Rows from block 4 of a small image classifier, named by matrix and row number. Rows with one number belong to one channel. Each number is 200 + 20 x the weight over its row's rms, rounded and kept within 0 to 999. All counts start at 0.
After each channel's rows are labels from the 100 images, of 14848, where the channel reaches its highest value: "strongest on" is what is common among them. Only what is clearly more common there than usual is listed. The data: rendered roads seen from a driver's seat, with toy cars, trees and houses. In brackets: how many of the 100, against the usual share in percent.
# convs1: first pointwise conv (model.blocks.4.convs.1.weight, 96x96x1x1), inputs 0-95
# convs3: second pointwise conv (model.blocks.4.convs.3.weight, 96x96x1x1, transposed), outputs 0-95

convs1.72,203,190,184,180,197,208,184,232,227,227,190,223,209,177,197,207,215,202,189,193,250,177,187,226,234,206,199,231,210,209,222,187,211,217,204,212,205,200,210,201,205,201,209,229,216,202,214,195,188,187,214,226,181,219,186,227,188,197,141,206,196,215,241,189,202,200,198,184,181,147,235,196,181,248,237,207,185,193,216,182,177,197,204,216,177,169,190,190,219,160,188,197,214,188,197,167
convs3.72,238,189,220,213,197,199,194,197,203,216,228,208,206,189,191,245,254,211,204,186,178,204,184,172,197,204,207,169,169,178,219,207,224,192,214,175,201,209,180,204,204,188,179,192,187,210,206,159,192,193,181,197,218,169,208,233,195,220,159,211,192,236,176,200,230,206,187,226,192,184,156,205,167,178,212,192,192,211,195,174,191,194,204,212,176,191,182,203,216,144,213,187,210,170,192,226
strongest on: solid white line (98 vs 25.3)

convs1.48,211,186,203,220,201,203,196,267,205,195,179,195,217,202,171,221,165,204,196,196,197,222,218,208,188,212,241,224,204,173,230,196,187,221,200,182,206,195,201,207,184,223,190,238,163,203,170,175,195,198,225,190,234,202,170,259,208,204,155,196,188,202,191,199,187,173,180,197,195,166,208,225,181,197,201,180,227,198,211,195,222,178,193,221,218,229,205,194,221,205,212,174,187,179,191,210
convs3.48,183,209,193,208,178,202,212,209,228,184,240,195,226,202,170,200,200,202,179,206,205,207,193,216,194,213,179,219,213,231,212,186,216,217,209,225,214,219,179,194,200,180,197,207,203,199,186,179,187,181,218,182,174,225,212,245,184,203,175,199,214,222,229,167,204,183,206,192,214,205,201,177,237,192,221,281,204,218,193,178,205,185,219,168,164,171,222,234,236,192,183,185,195,193,216,194
strongest on: solid white line (56 vs 25.3)

convs1.58,167,145,178,172,208,181,223,176,192,182,184,214,241,140,209,244,186,212,186,186,224,219,192,192,189,193,189,185,207,204,216,226,190,180,208,184,243,202,170,202,191,228,203,194,195,197,187,187,183,176,171,196,195,165,208,170,204,180,195,211,188,190,223,221,191,230,194,215,199,207,182,146,161,186,224,212,183,199,210,204,170,214,195,202,190,199,198,216,214,215,207,214,200,196,211,194
convs3.58,220,173,200,188,221,235,213,204,164,217,214,211,195,207,223,188,201,188,185,250,195,202,229,215,199,186,196,214,176,185,179,218,225,208,209,194,194,224,202,202,169,188,179,185,202,198,213,189,188,176,193,195,211,236,234,220,208,210,184,196,168,201,188,169,163,261,172,216,245,227,230,204,196,232,193,193,210,221,182,176,218,222,185,205,200,200,198,219,201,195,204,196,237,207,187,240
strongest on: solid white line (100 vs 25.3)

convs1.90,191,223,205,263,192,196,240,223,185,159,239,198,223,214,192,196,207,164,171,202,214,205,210,191,199,187,193,216,205,183,169,203,210,208,204,223,218,204,196,225,207,237,218,217,204,190,184,225,218,175,195,199,200,196,215,221,210,202,224,202,209,193,195,154,196,226,187,244,190,176,208,210,210,191,200,175,228,199,203,203,189,181,192,220,195,205,226,206,141,210,203,186,192,162,226,226
convs3.90,219,201,231,198,178,182,191,215,193,188,217,217,181,235,212,213,222,245,183,184,187,178,190,192,189,197,183,208,219,216,192,184,148,166,196,202,210,212,205,201,189,163,179,193,166,219,222,191,207,181,184,179,194,211,174,181,231,207,199,184,204,187,152,174,164,186,217,179,198,216,192,241,218,185,224,193,214,236,209,225,210,189,181,219,211,229,182,234,183,229,219,211,217,211,202,201
strongest on: dashed white line (100 vs 25.6)

convs1.71,254,193,221,149,204,184,203,231,221,193,210,197,224,201,188,218,178,208,173,202,207,215,208,225,229,208,192,220,206,189,202,194,195,196,194,148,217,214,216,174,203,206,214,209,210,221,197,217,200,178,238,218,211,238,200,224,184,211,155,178,202,199,213,206,192,183,201,179,193,216,201,221,204,210,210,171,213,206,232,176,227,213,191,228,181,159,174,207,185,195,180,164,190,162,192,215
convs3.71,209,195,194,197,239,178,197,217,196,234,199,190,196,203,201,197,227,194,202,243,179,217,204,162,219,218,230,164,173,179,201,226,192,171,199,164,209,192,199,205,193,199,203,168,215,210,209,172,223,199,179,212,218,192,237,182,202,210,193,204,181,215,167,222,195,242,202,235,210,191,203,195,196,188,182,185,188,213,246,187,211,231,210,208,231,218,205,213,199,150,228,182,234,217,197,179
strongest on: solid white line (70 vs 25.3)

convs1.14,184,181,199,177,194,183,231,259,222,187,199,216,226,188,170,221,192,185,184,202,199,196,199,212,181,175,187,200,180,195,211,214,207,217,221,197,197,193,196,194,158,233,191,185,192,195,188,217,214,200,265,194,218,173,175,221,206,183,235,188,198,192,201,228,189,181,187,205,212,205,202,193,171,238,188,193,189,216,218,209,236,201,191,189,177,172,172,209,182,213,227,161,207,152,199,214
convs3.14,223,202,214,189,174,189,185,198,196,209,203,137,216,183,195,192,210,222,219,220,198,185,203,164,245,245,205,195,208,207,211,183,193,190,200,189,192,219,177,203,240,229,217,204,237,205,214,172,148,177,194,186,183,195,193,179,240,174,213,183,176,210,189,192,219,240,180,214,206,196,197,197,223,192,235,217,199,229,216,183,231,233,200,211,195,211,194,198,203,217,215,213,207,226,204,213
strongest on: double yellow line (87 vs 24.3)

convs1.82,237,194,221,206,216,191,202,202,200,225,197,196,249,171,221,258,162,191,174,194,205,186,209,175,184,178,199,190,190,203,201,189,183,168,201,201,197,199,197,187,178,190,160,201,210,202,195,183,190,225,130,198,194,197,193,152,213,209,221,189,200,213,238,198,196,201,207,177,197,175,215,184,178,208,179,227,166,185,161,197,220,190,191,175,175,216,192,183,201,208,194,193,189,220,193,189
convs3.82,195,172,215,229,178,220,182,202,234,198,221,239,237,187,199,238,172,199,191,177,206,218,182,191,195,222,215,196,179,178,220,175,211,184,212,206,204,211,185,205,196,206,203,188,216,194,243,182,224,180,220,172,193,184,171,203,236,239,247,181,219,221,181,216,189,176,177,226,197,222,195,227,204,193,204,224,220,231,210,204,205,208,194,208,227,236,194,174,186,226,203,202,162,205,197,204
strongest on: solid white line (100 vs 25.3)

convs1.86,219,205,191,190,211,226,205,181,232,176,206,206,153,247,216,143,213,192,209,204,220,187,209,185,191,201,217,215,211,180,165,189,258,200,198,194,217,216,151,200,202,185,178,180,162,182,191,192,205,204,210,228,211,166,205,192,216,240,212,204,209,205,186,224,191,208,166,184,214,196,162,191,198,226,197,221,205,207,203,217,207,201,206,217,250,194,190,182,196,196,195,217,199,210,210,186
convs3.86,202,184,191,173,169,167,171,211,206,193,182,191,220,181,165,207,179,215,168,172,176,188,170,190,195,205,192,166,184,167,197,188,200,169,197,179,178,194,182,197,197,205,171,176,158,210,204,182,162,175,180,162,188,172,200,200,191,205,193,169,176,177,173,186,186,177,187,183,183,169,181,179,179,171,187,208,168,186,179,183,187,204,194,195,179,173,186,185,170,181,195,208,191,183,179,187
strongest on: dashed white line (54 vs 25.6)

convs1.91,186,192,188,166,196,179,197,245,184,161,211,189,232,153,208,216,193,195,186,212,183,189,205,217,203,191,197,245,202,163,204,215,237,176,193,203,196,218,227,198,165,188,216,219,200,204,225,217,175,222,194,201,227,215,212,209,202,208,193,190,164,199,175,189,195,183,183,197,202,211,154,237,194,195,206,182,204,222,196,197,187,209,194,189,136,189,204,200,204,216,151,203,198,173,192,207
convs3.91,201,219,202,211,214,185,217,183,182,223,195,202,203,207,204,223,169,164,222,221,204,207,216,182,204,212,201,210,199,210,216,196,193,228,211,209,228,206,215,182,155,207,194,176,178,178,162,244,256,218,229,205,206,201,203,211,160,213,233,153,210,180,226,196,166,200,196,203,192,202,174,191,219,202,184,186,212,175,215,225,176,179,183,181,224,177,160,220,237,184,199,191,199,198,201,193
strongest on: solid white line (91 vs 25.3); bends left (63 vs 34)

convs1.65,218,174,190,181,232,210,222,181,212,208,221,201,264,132,206,256,203,201,168,200,190,226,219,211,221,192,193,188,204,193,200,223,212,187,225,196,204,183,187,215,180,216,200,188,201,186,194,221,205,190,173,188,209,226,224,139,222,197,197,167,198,196,218,199,185,190,212,195,190,217,196,204,178,199,208,232,156,207,209,193,200,216,184,197,187,220,217,196,177,221,202,216,198,186,221,197
convs3.65,185,176,227,176,220,167,222,223,220,198,194,190,200,190,208,205,194,200,199,193,201,195,233,167,232,198,192,238,208,183,185,225,210,200,188,247,172,191,184,184,190,151,198,188,179,183,213,185,200,178,187,194,196,207,204,229,187,197,161,195,222,203,197,212,187,214,216,216,195,209,240,189,232,253,201,206,241,240,180,205,211,204,188,185,212,208,189,214,178,158,187,168,185,181,202,212
strongest on: solid white line (100 vs 25.3)

convs1.15,194,226,229,178,201,216,191,220,221,210,169,185,218,214,249,222,189,225,182,191,198,207,185,212,193,189,181,228,203,236,189,162,175,209,201,195,204,199,232,236,184,204,222,170,199,198,210,154,187,181,218,237,218,186,219,194,184,199,204,214,207,211,184,208,206,170,184,181,205,275,189,215,221,206,196,211,205,207,224,214,198,199,204,179,197,200,221,177,229,211,222,199,181,171,181,218
convs3.15,167,221,195,190,164,218,217,200,207,199,136,166,194,170,198,221,185,177,183,173,203,191,193,172,194,170,208,183,193,141,195,160,176,191,211,185,203,211,233,215,176,181,204,184,161,208,233,206,190,207,198,192,188,212,223,217,186,216,194,211,176,225,187,215,161,162,196,182,204,219,195,210,189,180,203,178,229,193,193,212,198,205,202,174,184,203,215,205,198,209,206,198,216,235,202,178
strongest on: solid white line (100 vs 25.3)

convs1.5,185,201,216,227,183,201,218,217,182,175,237,210,246,169,234,230,182,220,180,202,224,201,224,206,192,190,236,207,200,190,222,197,177,228,208,192,187,203,197,216,184,203,183,227,198,216,166,212,184,206,172,188,198,197,199,191,195,196,149,200,165,188,158,233,196,217,167,202,196,182,190,179,192,213,210,205,233,192,178,194,187,213,198,227,173,161,214,220,244,199,207,204,204,171,214,211
convs3.5,204,228,227,210,200,223,203,213,219,205,205,201,196,180,210,196,201,185,174,217,212,226,191,211,206,223,174,260,222,165,209,203,226,209,226,224,186,210,194,225,215,209,195,241,225,228,190,204,216,187,207,195,204,184,198,245,183,207,223,204,207,201,207,231,234,157,221,220,202,202,185,224,203,189,194,238,184,210,174,205,214,223,189,178,207,197,176,202,230,202,157,218,252,200,206,201
strongest on: solid white line (64 vs 25.3); snowy verge (61 vs 33.9)

convs1.62,198,203,185,247,193,204,181,223,192,215,161,195,200,216,202,201,174,221,215,192,239,185,185,189,195,221,191,205,211,165,219,133,193,210,205,236,195,189,235,190,173,222,225,207,212,206,188,205,205,215,236,232,203,172,184,215,211,187,158,215,199,191,173,220,176,233,198,201,196,139,214,185,173,191,198,187,216,220,205,205,196,207,204,214,193,212,184,200,205,189,185,209,198,213,179,170
convs3.62,196,190,193,192,170,184,200,188,218,207,157,197,242,204,218,247,168,212,210,172,176,196,226,189,220,177,216,175,175,180,189,188,197,206,219,199,224,204,208,210,201,215,200,180,188,191,180,182,201,178,153,187,202,186,165,190,161,174,192,209,192,217,226,202,184,146,185,179,205,208,187,171,185,207,191,169,205,179,165,199,202,171,185,202,244,159,195,185,204,203,192,195,197,192,185,205
strongest on: dashed white line (94 vs 25.6)

convs1.25,158,203,207,255,195,230,212,203,208,206,198,195,187,203,220,158,193,206,225,204,205,205,191,168,156,207,225,229,208,214,195,212,236,227,203,174,173,186,139,193,194,216,160,190,180,174,201,183,205,199,202,214,191,201,188,174,183,190,207,221,227,182,172,208,181,199,175,213,213,208,174,155,206,238,207,206,184,194,171,209,187,205,192,205,209,196,193,184,196,163,196,212,211,209,186,187
convs3.25,198,182,192,179,194,189,196,202,224,182,172,218,202,215,166,198,200,202,168,208,188,191,192,191,219,189,208,206,175,167,206,191,219,173,200,193,198,189,190,180,178,169,193,173,155,184,204,200,178,196,156,194,183,161,208,178,196,213,184,168,178,189,195,219,172,195,161,214,198,190,192,154,204,189,188,211,200,199,220,168,159,170,193,179,168,189,164,187,159,174,202,180,183,172,186,189
strongest on: solid white line (100 vs 25.3); dusk (63 vs 29.9)

convs1.9,182,219,194,179,215,168,183,197,199,210,256,216,217,188,222,205,209,179,223,196,188,231,190,208,182,220,181,183,197,234,240,213,221,185,200,207,190,203,206,208,204,195,221,158,213,193,234,175,209,211,195,198,202,207,195,182,221,189,166,173,212,218,205,172,198,193,209,178,232,210,188,240,198,220,205,207,178,165,207,184,241,214,170,150,166,200,209,194,211,195,212,216,241,189,201,211
convs3.9,195,216,228,202,208,216,206,176,192,197,189,215,200,179,209,192,219,213,251,207,199,215,187,202,206,198,251,178,212,186,193,201,198,212,176,214,230,190,190,209,203,198,182,194,184,188,190,187,194,242,213,184,238,215,215,166,163,215,188,225,194,203,162,194,202,174,176,199,181,189,137,209,174,205,203,172,193,141,206,202,158,197,200,186,162,191,203,195,213,214,200,206,193,230,197,219
strongest on: double yellow line (69 vs 24.3); vehicles: zero (31 vs 12.5)

convs1.63,204,188,209,164,197,171,188,241,216,198,200,216,215,194,195,196,191,187,199,195,196,212,192,223,218,202,177,200,208,205,218,220,192,210,185,194,164,213,234,184,202,195,254,208,230,213,213,187,185,206,227,208,211,266,200,228,215,193,175,205,185,196,207,210,187,182,223,198,191,210,182,263,222,250,216,205,183,200,217,188,220,218,197,203,185,179,187,196,208,215,204,210,212,142,185,213
convs3.63,234,186,225,181,213,149,200,183,211,202,184,180,225,173,200,235,230,188,178,232,182,221,197,167,229,217,246,157,180,188,191,210,203,210,230,184,214,195,217,210,214,204,211,195,199,217,202,158,193,204,150,183,186,204,219,176,183,195,208,197,220,226,176,221,208,235,192,205,209,202,163,192,188,198,233,182,187,181,205,189,199,228,212,191,213,215,169,198,193,201,206,192,219,197,209,181
strongest on: solid white line (99 vs 25.3); bends left (61 vs 34)

convs1.66,200,234,198,207,188,191,211,240,202,211,175,206,206,176,245,211,198,198,228,201,158,179,199,218,209,187,181,181,205,185,214,220,184,211,197,231,181,181,215,197,187,207,236,243,225,196,187,219,213,221,250,196,210,204,185,236,205,175,183,204,182,205,192,186,195,165,178,217,202,175,193,200,238,176,206,176,170,188,203,203,185,184,201,191,145,213,191,196,175,191,222,179,205,179,214,233
convs3.66,179,200,186,215,191,187,195,202,217,171,240,227,161,258,207,203,196,198,181,196,181,231,193,203,210,214,202,190,215,165,194,210,206,199,206,201,214,200,205,186,153,187,181,165,191,205,214,215,178,200,196,203,183,175,201,194,218,220,182,198,222,180,219,183,233,147,184,179,202,206,177,191,218,213,208,174,216,232,202,252,167,172,196,190,237,228,187,215,183,183,206,195,189,203,201,180
strongest on: dashed white line (91 vs 25.6)

convs1.38,196,185,202,157,209,200,210,216,217,176,181,210,192,195,215,182,215,198,207,192,242,204,158,226,179,199,230,232,214,187,211,184,182,184,213,203,230,226,216,211,213,207,237,184,209,192,187,199,179,187,242,227,190,249,217,207,197,211,130,194,212,205,206,197,199,207,215,190,188,195,195,230,213,175,187,186,224,222,217,179,224,207,212,197,203,214,195,174,241,205,205,205,189,157,182,189
convs3.38,208,185,245,198,245,194,209,197,208,220,217,194,228,170,205,242,223,185,181,226,197,222,207,218,225,209,228,185,170,196,227,205,227,220,213,194,186,215,223,233,229,219,197,216,177,209,175,175,208,201,180,186,214,230,234,207,203,208,182,168,227,221,178,194,215,219,188,226,199,206,169,183,183,180,223,207,173,183,227,184,198,238,198,162,203,225,189,208,204,198,206,192,220,177,199,187
strongest on: solid white line (100 vs 25.3)